{
  "dataset": "made-up ball-and-stick molecule models",
  "embed_dim": 256,
  "text_encoder_width": 128
}
Rows from block 4 of the text encoder of a small contrastive image-text model, named by matrix and row number. Rows with one number belong to one neuron. Each number is 500 + 50 x the weight over its row's rms, rounded and kept within 0 to 999. All counts start at 0. Numbers have three digits each.
After each neuron's rows are labels from the 100 texts, of 14976, where the neuron reaches its highest value: "fires on" is the input token at the peak. Only what is clearly more common there than usual is listed. The data: made-up ball-and-stick molecule models.
# fc1: MLP up (text_encoder.blocks.4.mlp.fc1.weight, 384x128), inputs 64-127
# fc2: MLP down (text_encoder.blocks.4.mlp.fc2.weight, 128x384, transposed), outputs 64-127

fc1.368:497430554499411499543516574455408493495562555419551606512487559532433516437520454496623549524587554483464460558548611516493487555414510615492496523512505465600531587438558479464564518506537480
fc2.368:564562534498450481509523406547436434622423459551470440554448483400490522535512585519408501462533584528461555436479457461529510440522477552476481579535577509445521354519492493504413594449461528
fires on: "balls"

fc1.280:457451503544513521532535502509499453517520475525534440469537404538516583563520426437524516564460462558494466471602418545528502479438448511436531418528484590509414521552482491521512453512508573
fc2.280:517549521485563490508446472522469544443642477537479399589549514524565446409583534506512495408563580467477487567380537546488497511440464514488532543479504538490512508427523502469482612417511524
fires on: "<end>"; "orange"; "white"

fc1.48:464499511430475419560485527555497426487556538422598462498542417577525523502514484622534565415443517624406524423410558468531517402515485490513525504463484539498596518508515547459481525526500430
fc2.48:430495502406498485530470473548478520488566509470527455508593457537509444479443484542455482449485625555607467512557507529486610573489427415484544532538546503578491534470476525525423445532413563
fires on: "green"; "and"

fc1.63:512632442474473422441459479556561581526574552455551465440449527540472444442503553423502521537543455494502568502490493440474553580547487476445489513409542500500523450441505523496449592529501450
fc2.63:377474516515538475458500563520423579563492486466579532412538433547527539542478438486432561543541604548469344517499495481516512466447500505544584510506541461468456498495578431535496438547426594
fires on: "balls"

fc1.47:461415527515491470476490489488519514493498484506530479535587503570579549507596446511490458492496599464567423433448425597544492515489516459519528474443467445496491522566489469484502525466521403
fc2.47:526533562472513545475498537543553489539518522514508490511504454541445480481419494479486500430539409548486502570438606413477588518468498502475519495440483472445466403382502581511504531476495600
fires on: "eleven"

fc1.309:476554511469439498444491566585536580545576442537504596470466487543478567488634474442544567418474468525454433513567524520496488513610484542436526414472504487518547545448474503494419452548518566
fc2.309:451528487525600479565524534497460485457472531415524495404535432486486461508507509540491499531469536483432467461540560539477492452504661525646449531530565477544471564443643416412474508423475439
fires on: "balls"

fc1.249:441506547491496455510474492678506518497510406463543511462578516473473430576575509475497499398565477482509477510600503537464492498568505440463427552513497562507488499503477453472514590568450361
fc2.249:513521491422508567567581464420512565391435431494570509594519525515476566535401487541433480587523518516592507527561405468473444507574544592617549480516491510483508502447433513500513347552508528
fires on: "blue"; "sticks"

fc1.381:527521497515548604483454545534457407516477458497463454528523473591468508492500564501482548440534521460451443555565538535459542528498571450505561573450521438569495593450524492443426412492465566
fc2.381:528502524483499465474531507525495495553516529510496523602521418457436506450482485478461468381562535584461510532467524454499548490504479476477547536553543518478482393468575493474471585427478534
fires on: "eleven"

fc1.91:565574410508450518599529527487482488523550566562460478567476469495411521545514482460534395444566485488509458477449550523420453520506528552460391572445522545521564468445551396449491578427571544
fc2.91:427491629510447557396423483496511514457501472503557513448498542503586522549433535579447617590524500450547493546553511514631478472510501481527556406564478414502433556520416567542556436538408508
fires on: "red"

fc1.383:506511538513530445492538414452492489547542531502513492455445478537530480587537481508582482476595474524463456472568477452507545520513468614475498546513457600443500444456521506431480466400517447
fc2.383:528553489474496545502457567528481548417490505467480531474549482480554551454508528523435552491363546439556539532478498475572449493445476438529579447489457391580419570481485498506561524595575557
fires on: "in"

fc1.109:441562588439534509450526515494546554447506561502556433543532510462420516631428453456511483484586476400546458467568535520529518440489424537557562434469520452440505499472531542497534424478451518
fc2.109:588558450478526460503507508500529547507456427461483496480518515499468499360546406610584480490429538516486492593476513578493554519479520604544443468530508482535508504500432478489475566551473454
fires on: "orange"

fc1.299:450526466471374489518528477465509442471566502504540423551454446485576517480409482589496519449447463563610534510447496494571577509486476545490525539487526531511545519502501460550435476504557496
fc2.299:514443497538483438470556538504619623528511534501605534465537475556427473446546536505476557522450439510396513517468522466387434524564484511531449441533495488439462554449406472476542435525426477
fires on: "green"

fc1.161:572466541498487467539498492521577457577505525500546390480556446517451469541480475464642472486389549514456501486547452495502453505586568575518451580483444566516506493454593472491492440504554481
fc2.161:420485524494429506550460544552486570551592484575458445456497465542642587529605447470494506541557425470399507541559488498533444456507482442458494475426512516494496497503391432468471579453567410
fires on: "blue"

fc1.298:449568474498506551518440536456482485574562473490412491465465461525456547540451531539426580449499593446527422501599471446556478443432515599469623546414480504481450460417529541524516443564540549
fc2.298:490448477449498480471566426556533480557430556437536522539542544500443528466464528500508511532453493550461517500444415517423568544524474499411416469552547585487558460531483517518507467429477432
fires on: "purple"; "green"; "red"

fc1.214:528485559425401459490525476503466446546584469395533429452484501559438473578410463530461467387533433514449517562502516574547473501521503594429501508472490443446532428406558517541518443541488541
fc2.214:455564447494467394499458488520495522564553481441473488450446514459606569556542405497509586668503571546582482461577468430525522523509480436477495534473447597466574573562466431559510652549453446
fires on: "yellow"

fc1.220:524578477493463463504418517513509526457583410533483447506444570451502562561498509492500478477637469424545531457503451527492498458541487489456438549452459460498450451415405498482547396589455494
fc2.220:464402405530509512483508484480468485476475613400533513460498533538386462491445465516581514491420603541556510433389506538484495518498438501557382482455520603494536486552525526470539502520481504
fires on: "red"

fc1.221:398570460462473440557547532521501568445527463480477564497484510520581548584481457492597575525428537476536420586447494501611502550564466533482570506511486479561469455416506466486465477540430548
fc2.221:591467550530465460468434450475559453502501589535522405526504511461413447494509582544445532500564425568470606418525511505443500476474531464527446484496454495409552503579502555504497561511551482
fires on: ","; "orange"

fc1.138:532528565479500450490540532480460547506490461409598457540480519592474572542436566598422553577517447477467483542444514575494555427479539479508486467471475524458566577551519491469565407483440536
fc2.138:482502479425532473477394451490594488426489525570470497519495491422506445409541452417517493513472501506521544466506561502529470578506431531468512480552533480531463471509444519587456553556582398
fires on: "yellow"

fc1.90:472529455472508480543488517506565478499509527407465425457538521510505532517513401544448472466581460504591395540569443485436575470458478522559558570492484543536534510479457478504515559576421571
fc2.90:466556510445445485501481438587492519530461500547517495549486528490458512531397471472495384588483442590507551472581489517505429560493404564523466503520433485458578523488489559575509556596560481
fires on: "orange"

fc1.43:515497510422523535562552368499570482571559479419426481514537555502488538392434480511583446473494539512492465518568568569577451483484563583577505459491531490545505486412575484515502480517561481
fc2.43:477539519527474541472493563467415557447430525521564565470504412513540518509533476522499484539523473499499456526542435494410627589498469451481483396536524522457521550517486558473590475499510495
fires on: "red"

fc1.99:426590567534523443435488560474501517540535534494611431568446592539426590563475479496457549534543462554551492530522463514469416514565557534420515529505536557493502516495567447490465530525499532
fc2.99:603503422543411457512533540492539431454462485591494503399489489472472504504469465506457472561477481479451485457490501469495540419567461475495538478428512589535546550497512495455420592553480435
fires on: "balls"; "white"

fc1.369:492553533535495562511423466594418577562592445457449443503533385385476567524492465536536451465529472423513550558494478530445518554522440508418503547551479526486457530500591474559496428524444438
fc2.369:516477517481512491462441541533568590479401569426524559459445579581483495568466573499535597586486537629492460471527413538595497464498491518510480503510528535536489451482510487405551407535411535
fires on: "red"

fc1.283:462480517517505529566479527516611533585453510563431507562531562518461553521451439494425493499450566532476494505424549467534518508500483574457497529386498548462494508490549458429469447490501653
fc2.283:474466548477541455465422496476448460418508466438468586404459471452462483479471449547637548501579452513579462499513477449445500500486501409446513595544525499502504528576570558440517464493481499
fires on: ","; "orange"

fc1.198:539526518469560469589557484577568466485591452584593476544519433461503502513497483477434505388472520598571551470578494472508526425490557481414485458478476506542516403448417451392392554509512418
fc2.198:508497567450484500561472488513542426459516488419528597522478523488572575509450519455521515527531487512570527539482466474519487582503486555489377511446529489451429529537457526578621516547455496
fires on: "and"; "balls"; "small"

fc1.61:449557509440476505443536484571519538548541506449526488475455531489481558522478564593452503537463377517453505565481528435423525487588417535451453438448534542483508465549512535547614513489493451
fc2.61:516439514530598534487485508417424441411510446590499507474555379455479478502495523495492443452549576502521435425522503554505519421434616504556659528626473487506460513493525526424444479459493488
fires on: "orange"; "purple"

fc1.157:510526473546516453440452417508367634542545500610441477520501471403503542490554546485543501475499562531579434452529553599495468559416581467554476472486456473504492523496473463488425482516547484
fc2.157:479545593451470546546494541555624421526488454430584510489519571579463428412414514569479589506509457459417505525467442404532532480552438476433557453481478540499509432547507526573561512468481511
fires on: "white"

fc1.325:518531495484510532579494438415449446473528493390443429460465483516467536483494511496536509490438580618403514543518490500567431522556579612459537503462428574595471594491504516478499470519530487
fc2.325:453482559470455467463504534584438571596542500600494550507426492506609536500448462539489421609508480491522472541594430507438439530476430523510529492494520452427493538506568454461498527522527463
fires on: "blue"; "and"

fc1.97:491515555403559466585482576575595545513449513436568462413456522536447508526505474521495485453456507540554505522450489470516529433466469553478557560458558455579588442523513439546542585523509530
fc2.97:430511515525496571429472507483524499562570526474574507496470466495547473546503555477419466532566467514593477552569525583435506558521485466513520468480435582502542451433367478512454469535566499
fires on: "purple"; "green"; "on"; "space"

fc1.62:501535520530350497623546473482460569474521496426482457599498465526512482589525492482445543409526486499521482511474449567550494529522484506442446569401464508446492470518483544492543467569484445
fc2.62:521454572502650468473524472497530482493576476541487549456596468479518494455494615563551440523452489459535477433522554421483523470428587524519583518605580465533482462520500519501552535375470582
fires on: "red"

fc1.223:502474549459512516484434595568620531476547603530493466536517462451478528495411464545486507600461421555528443508498473478490421536502552448443474577386438530523564570430482487482528512528395485
fc2.223:492417460504519577466593491492499503521493486454544568477520523500366548506518586501537448517529597472520516409428436516560504491519447541477475505557540593418418431558429519502577425539403543
fires on: "and"; ","

fc1.11:544580457517548461416552556429445576575522511468428494513568515436511410561470566520479561441590528464422552530472519444389440507438584482513466504498546493476508471463589477540501509444457528
fc2.11:499474528453420440535467384444541431562458513503442460544488532549494490421498476535539433549325422475554443467488426545532494553477380445471538477509518506516537547515504568460419541501433524
fires on: "orange"

fc1.267:435488593432458461498434470490509422495482537518432477484459507552452534428479515518585481523522566499561569414555472470460487449483545512491524465492447370556452549427460463574469458418462523
fc2.267:528500504549514488480559480499541465428527448495497479534468661436528470497501494515388530521463573508531507507559482571472592508430501490456474502464466546450486493521426520547447437535444506
fires on: "yellow"

fc1.338:454529509413508460505457482519563454489596445453589425525465512449482625503579555510516559518450397548500532570590497463499551454486505443504446483471510457494522528522510455441444478528528548
fc2.338:496381532551550487514513506471538489562471560529513531466500352558420428435530548505471490463483592506374431528441562484456445483505507483503514521512532556512482531443554556471501520516509437
fires on: "white"; "green"

fc1.114:512529486569582398435547484522504548482496548524568465441556431518550530477559526450573520447584526485524480419460472492499482581495568568466445526598433535470498452475503458544539505414481498
fc2.114:529445492459449562537384535492510456501538431511469525564546548570497495536439505537477470584432422484551602507452558458529506508560485451547575446445544439568475503421582533510437578505533538
fires on: "<end>"; "space"; "on"; "sticks"

fc1.243:418537501519571466590552549513615510478558497452578539447448431482412607494546463460430546375558522501557522511567478494504537462465540454457456469410525532494492432468506491544431453540521481
fc2.243:441547498491526589503410504546520469482449510531459446538552448520513459498490436503507442482541453473529494522418578506445516471515585496490491480547428476586534587453533451475616630475570449
fires on: "<end>"; "white"

fc1.132:565454474602485505500486433393424476476564560487478559387484346508561546566468507519472478477456572558579475461420488524487586523511518528508526456485595524506533479424543479507550543442520451
fc2.132:431561534360540518518502568570621482542465499486427463607516666547501496480512506550561523540534432506463512545507426447522431481448481467484434510526441421517469552548413505496435448540500545
fires on: "balls"

fc1.343:531526502524478584439503502483551456540531488472603454381511454594471585496557525512517514415510503578440531472541474523458494529428588573508509562518522500444551446456556448503506576565465517
fc2.343:500472615480404447583409464599515483535581494511503530364576488501561492485501517519577511502468438460552501419529518419492419563572451496468544540459550465551498554496498433416517463476501475
fires on: "yellow"

fc1.203:406562539458471507563488434466517433562512409440500415575531498477444521496510483558477591435490566573461452520480489545478556433482586571443495481603528589442543441487487500529480480543532472
fc2.203:547412456568547553500478551546565605416560520590521527415477516453482504543556443436476485544476481490540415430533466397549478498531455442456488485376452455475480541489425532450551527531520558
fires on: "<end>"; "-"; "sticks"; "yellow"

fc1.346:411399488486540514577465439545612518506577440442534477568560522425429532525440505445464544532471484478532486561524454507456469464511495507557597558447389479550527486502530482540381515585501537
fc2.346:591517555461556493400429537418525508430425448459519483547550481554533451566511534511504559465599472455519466551461474434509531570444463491394501469520530527585469443472533548491521513500473577
fires on: ","; "twelve"

fc1.255:536543437469396537503503488520504557554457466556493494474465435457509583478474466453377473378535491483535538599520479422459522551488491515504481435546481551472610534525488463539482570535546625
fc2.255:517503542555554539529456529461451503421494530531540484499464545617491421521391539526660503514500352483442494462477540572552420475512563507511497508472510457479442425418509517433559402461467516
fires on: "yellow"

fc1.311:534505532444438542543482540554431454596462498509486405523472584524557479522523417443474511489455497507547489565420517430500426527524544497408514463438495551512447490521437577537481421549494525
fc2.311:454479516547534432466563484485524550457547480505582535412494410512480547499522525501472445441509472511373465490567469547545527497446487495544564550570502469519497525465564432483490578500521460
fires on: "purple"; "yellow"

fc1.300:433479523428613501475479487386459444524511408541481466531515539495465529530481517561607474491532535587531457490516455441500557395406559473479514438502532487463600496465511547538557544470477562
fc2.300:587461516512554587468517510515546551454448549552560510421519455413355467472538485506485500464457590506490425515418619501501480544505488538496489488539580540493444535528447495465463483481499499
fires on: "white"

fc1.178:384521531446484521424447507571481409550457502482469401552538501554523420471589506493497421427489527484441538521462466516435539494501539556425471519519577540424445462541564627505495495497511483
fc2.178:525552437480564523538569426560531539415455484528492549516505540511526554534488519463418538513568481561520496460520521440600467472582503390535459469488359478532492431476426504446513522518487513
fires on: "red"; "sticks"; "space"; "on"

fc1.164:431560529512464435464483594509560536567586535471458415533537383426599540511484478502446511449588510421503454515568470592516495627484434538570480559515519497456534524456558459496512461513471449
fc2.164:575468486496501491452453567557503515399440480483546602492447553604427440571489491545516504535483560556574500523507518429543577444517577493454492493514432486577498444547481540523543526520490515
fires on: "orange"

fc1.236:545512453537591494567450496578466560507432410487441508485624522460457551472556514492498560522559543419571503442615415481539491489467560485543497512518498451549623576574590568508476528534525558
fc2.236:429517671469472546463466465501485481574569549546533456469429438504531466517484531502491428518491430540533453517511592563418587478502547531506557516494521532470492474414547457515551524528560434
fires on: "blue"

fc1.333:460536511559575501412572547525470471505559473466471435601545558555554558410418511548487527518541561511419430597527525529521494536483531529498523533486467498540595444448538503470546499560425585
fc2.333:521490488397441421598430453483575504532472524506534519435426448467518485520601456483550474451439462545584597438460534486545596480483462529518518449481514530453503545467483559522449516487529358
fires on: "purple"

fc1.225:464480501498416448547492547516474490563394438477468483542496469450413524457562574485565497406536550510520550476530560489496498499450568574482556532528572375534478539491546437479480469444498550
fc2.225:546553521561479487467570513561485402503513470509453515546500533532465568502479568508359540456531575520424493549443425471439516535526437473471488546477520548494551492497511487445451547513508557
fires on: "balls"

fc1.201:536485552501499415532451562538553435517567478388528510488466580486455520509464553464502482545520371507485543491447542413501530569470455472461482495564483454533525476461593513520518492464520457
fc2.201:459455459450557562567608444466488531472437532518402514515482512514538537472553460543479487516520571447526428553584491596443484528435495548504553498485473549422530512529470417515429496558482471
fires on: "<end>"

fc1.377:502400501418487459477472534523573503507609542449497426501535449529468527511495469454446588464569544531588454499515551560498443491516587639427440520465555501495447550516484528527515509576497497
fc2.377:523550513500487500570478463483520454557505470535517528511574434482447441501507537535435448457499544483456544531454641452525556475549467470546570536456506508543528491442562445424510577434536511
fires on: "eleven"

fc1.177:574528475500551465479504513550456452538527549470648487453496465529464575492550470519533543525434519619417471465506546448500553492614516506501515572517674563484484459502478482483523459542467561
fc2.177:378552518443501498507522459540525465519561508466485549384499551485449553393438485500480580477575632486580471488541498480441607540417524423492505517526466455538494489508471517547446564550493585
fires on: "white"

fc1.13:516547487417547531550451475593614492613566488497460567593535489475523626408517467530518472472510524555509514550534479512386465502401483441544429558468495450442461416570477455507451532442481472
fc2.13:534448505535469491474594469418435537419449496442588438392486403555498409679448519455501529535461430511473499442471539495622565456588500439477526500533571555554475575470487543502552444564444534
fires on: "green"

fc1.26:485566568486549448452563465459449489473464465510543449408552450455522546490514506507538446435457509562478522431501416468444556549454538546516517501498542440513583488485557478429536563449560590
fc2.26:476406509430489570510409561484527487569550552535426521583426568546535492466437477461490607551568508477600451567478532513523455483490469473484484460486473509480405584474409491560446454573452456
fires on: "in"

fc1.233:523600508463391410505428559589497544533545506378443451424439521466454418471506469457497461552584424461503574599424567544473490558550423563469500537509498493490492475513569556531486524597553516
fc2.233:470452488479510604488585513447429523491413468616583555539575430498467547542451534543411494532527574537435454500493414524520497456562492510529577548521489550517497455485537446471473399399504554
fires on: ","; "balls"; "space"

fc1.330:420630534445469496523480522545471472480499454482499410526541449561522456555525486508539520450500497521545437536574544534492493526399618558443475477579497591543567454443540482475487466498516452
fc2.330:526455455558531513429482473495544556587478569528523494477476531390495428479492512593494506560536525482559518509442482506569507591592388535475506410452499612349553575539477568444505497442451477
fires on: "and"

fc1.317:531443469425506504520430424550445517589545532549574503407595531555461481477508462505442553439501536463535495501454487426522488419507512482425484517490474431453498565498505566556473453470528572
fc2.317:512515486596482506451517606408470576451565499444457433478542431564550502544545496612431538531522479501408478564422464499432542569447456379521442556481523489559542447341488557570509473472391548
fires on: "in"

fc1.39:502499472462451385486476528475503539454527462570592485575422413441498500509528547482503476421598489527502479482542543525554525486495552585555489548441558430429588485430436489529611426525516495
fc2.39:398553541487558526529478416553485402568571489408398484418622579577501449422494463546570554437443516494566519439510538534497497495467487446511558451531448588502522531472492521472457491474527446
fires on: "orange"

fc1.78:449395520602411513560519530543492529487554507535497448545560445536531488424530556527467477587622397386553523520530545517558524461436477540495532437410459559525536482516551484529463457517535555
fc2.78:540535511452557485424482530525547453460508532457582568484440527534433444526540469479530512530469538590441557412440550437474562498494587576530378510602582479438513478550374447405576518632533441
fires on: "yellow"

fc1.337:572561493487570445506482468459508458510480376538494501594506496423454564573550552502477468520420513649475527535499473544464447550501570557499548475380509570549567452525465495463499456478512554
fc2.337:452557497450587448448524521539465611529473402507506536503482474538555550403530524449529550495619507538418613523549507445491522511546453583501373533549485547501528509514516453453474509596496432
fires on: "yellow"

fc1.134:448508494533526494548481493557622431493573477473544446509440513541541581507483543563466421468456484468539522483562416560590514441456448559556525499581440486494551481513568578427411458617410510
fc2.134:524497491450439490500457629526465538551555582530498519562450636498467516502553445443484482542499448513586533507489517477475465478451438509424474537513542547472456528597414523532537470466505484
fires on: "and"; ","

fc1.85:541641503461474400530507526623449531527576573463477473382491492480528459416509455441527538469542396578490504501492521473413579509524416466503522492453534460505548432463485516542451515614531490
fc2.85:372499557495533469495502437474463556526556524507551508390605475536570470489514473465459520516534588560464412508491481477424574466468516409460538524470525484467463504459525450577514483484505644
fires on: "white"

fc1.149:466533466520497517466436540597547443586510409395435428451590471485438580448473526469474577542595513569510477540569547470502536587435495502501538551490484438458536540523549536511543461609469468
fc2.149:631465544546414458495488562413485506503371510557507524479512569499515487566506504529474451512460464519530478445596465501565444539572453567541555508480598492486488407510496476520510430535451514
fires on: "purple"

fc1.281:464491468483435480500509513494527503485515461388486497452415520505422561518435498434530518450599478405570503561623458529508470539422471536523521425445457501471431434451518555579514410560460514
fc2.281:496480499503508471530447453527508490548583442531521499492531530524508451474567530525489440447355522487481540442400507455440497448542550500513504535530514444545540487542563373455470608388589469
fires on: "<end>"; "green"; "white"; "-"

fc1.353:463546494451542570503437481422529494439610548538492517492529495476507480610440547481456490483475476473570477458468507583462616411455442488487564512513527561490505514489460565518441578556416453
fc2.353:520507505515450438552528492504418481517487521471526432548518519490471556475561481459479508490509490485516567532535558490533413538408567514492478522549529426487440432406610492510491511461603516
fires on: "eleven"; "purple"

fc1.118:491470489501457450532536546479467423441584556493572517518518423518522492578497520559458509419364480681499466451507435406497578430463513553477529393563524543496510442490547487482479488463432438
fc2.118:454453557487492555514534485544452491519479504508423576503578502490523550437378490550513489515588561436484439557474548535526526526578471329499511486493574546561523534529525486615473463505445582
fires on: "<end>"; "balls"; "-"

fc1.40:530487531578545487433489555533489535550578468466479451505531479544486526435535457536426500410503571581536565530498516447472581451502602600498520539558471460482433433432450555536432475516549610
fc2.40:476574484447471535475451411482491503496477504407477577468542560493491507558478566554561546556430493458527429468488463517554505521525470387391545490466519437537505503539522452476514544479556432
fires on: "and"; "balls"; "small"

fc1.185:499543509494513495537512489504530488454579451465451507415515526521403584589447463431480509437378518449492468488445542506457543472514585500490517534568443539536536465511480445468554521516476534
fc2.185:478430583496438542444462464556463537569441496508590533515520500572498429447433552495513467511646496485553509532515543456481526472537467484512562501365513548531469504474594504440491493478499495
fires on: ","; "eleven"

fc1.229:494491535533559483542460520549603562513605505495578530509580472548528591571434531497544431439508520484428459624403471488574531507422544447433554464513555492508547577423451512466487454621435478
fc2.229:478454500474488521401464595501455531458474483474495503497462552471431463596526432573576570535462525593524501459533461456529450489591453511450395505435434475524457534572477435562571577538552485
fires on: "green"

fc1.80:410504486538523495468433454543571550520486444386448492480564512539562460532578506529426573584525549384532477542486596432439484483516506517476462472406470409529555530513484573515485505559512503
fc2.80:583472497513469522507522519571488413575472519588524531616455486461400591497415529528525514479560543647554500522469481536463486517468451505514482605479570568426550505464523494587464510477401525
fires on: "balls"

fc1.82:483485572475559476612446546578467506497517486457561473470595533504451480580450486550448517524425527522538465458591475446609448421491548562487589507449543500601556559428458482501456482464541488
fc2.82:419460583457525474483549523491476533514552554493594438496512426525468554451525446492516478491573440543520538577617562556485533571405440554556513493503501507451533470454525474548534479519548462
fires on: "blue"

fc1.69:442459485428469620520512546489446480480558418464509504515517471500487655501510519484533476486507507553526475581522509458555509585466419577507463546446453576400453549465526479463411558513523507
fc2.69:488539473464505457532421497434534474503428432545509435543494421570530367460505489511489508519424446545483622515451462557407520464567561619531549440544523472495502492453640508471449518454526491
fires on: "green"; "<end>"

fc1.218:491567505563528474469531449497533433538505572512577439376465432573538524535547487507482456553461531505505460482513478417485453493588515442464580431422524477433520489523556488565467402532532521
fc2.218:366509510483585475434536493504459518577547491433391513528548478434492406491511519491421527484469537517407464443527497468524516457424524443466518599526471494578511450512487493440418607499514482
fires on: "white"

fc1.209:458459515521415578446475509433473524480575626456500468520515485429558525477516532473545527449540519477588448566465556550532444470476461607392511529510538552517510467533531515549527565492530537
fc2.209:539590500462573483542523494568530501524488508459407524525472490503485478569510569510492433546449556500487512492531407385462440460468505517542587515476493357510512484532471535431517449576495506
fires on: "orange"

fc1.92:485556539524546583580548503493492461542528453503527497490580604519434443543470546550438502511448482562462437557517508416532531447467489494499514486454528580468520510460455530566474546435392463
fc2.92:450531498513502392421503547525489463549608561410628491521481442551527582481399477477509454483521528555544450552521444539413576569480427443462533526554520519461482578455571466574509564555447589
fires on: "white"

fc1.70:574516543519486478562476459587513504540554470468538451498548538492438591537571557529515513442470458562416483537581569532537410448473448439495491607420482493539467520478494419489431456576539599
fc2.70:524638398462497478452487545522535504455453479479538508516492481549465402533535424546542534395533505528508537456548552497483514456385523544571545433581543476445512473529486567414517428511562510
fires on: "yellow"

fc1.153:572532519450459559515480526536403491525607474489576534550434497510524508479500411513591495559481405569504534462553520459432501487591438505533530462496463461497449491553504470477407461548519567
fc2.153:456496507510468499529539608418494498495379591490544455424497409559511564537557572537467506499449491459500471449449434506495538512452548471464466525631608522504536522448535488441509490488512484
fires on: ","

fc1.328:495488511516500475508459586585526417511528437488521425434475587555559409500495590568441482532523343530568542501443462394464488443536462441522564432459495479475554504478394508518534506569468427
fc2.328:513473413502543552464573506456501584565489531547598519532521389380410544507511504415495524513474583556413402495534521484511560603524522515456468555558528520500455473485529504560481461436461578
fires on: "in"

fc1.35:371475467534548436419477499474482571505550493511424487517609398526538561584543514515549596506499508443576509544564498529462550464443504522499452480535501541502528636490445518400477490571523461
fc2.35:539532520412502481507424458517449518430603486555550488452486521420378392432510511437482454502465417531494505404488554535501428564457528515520557504490491497523514487544525463568547544450553505
fires on: "white"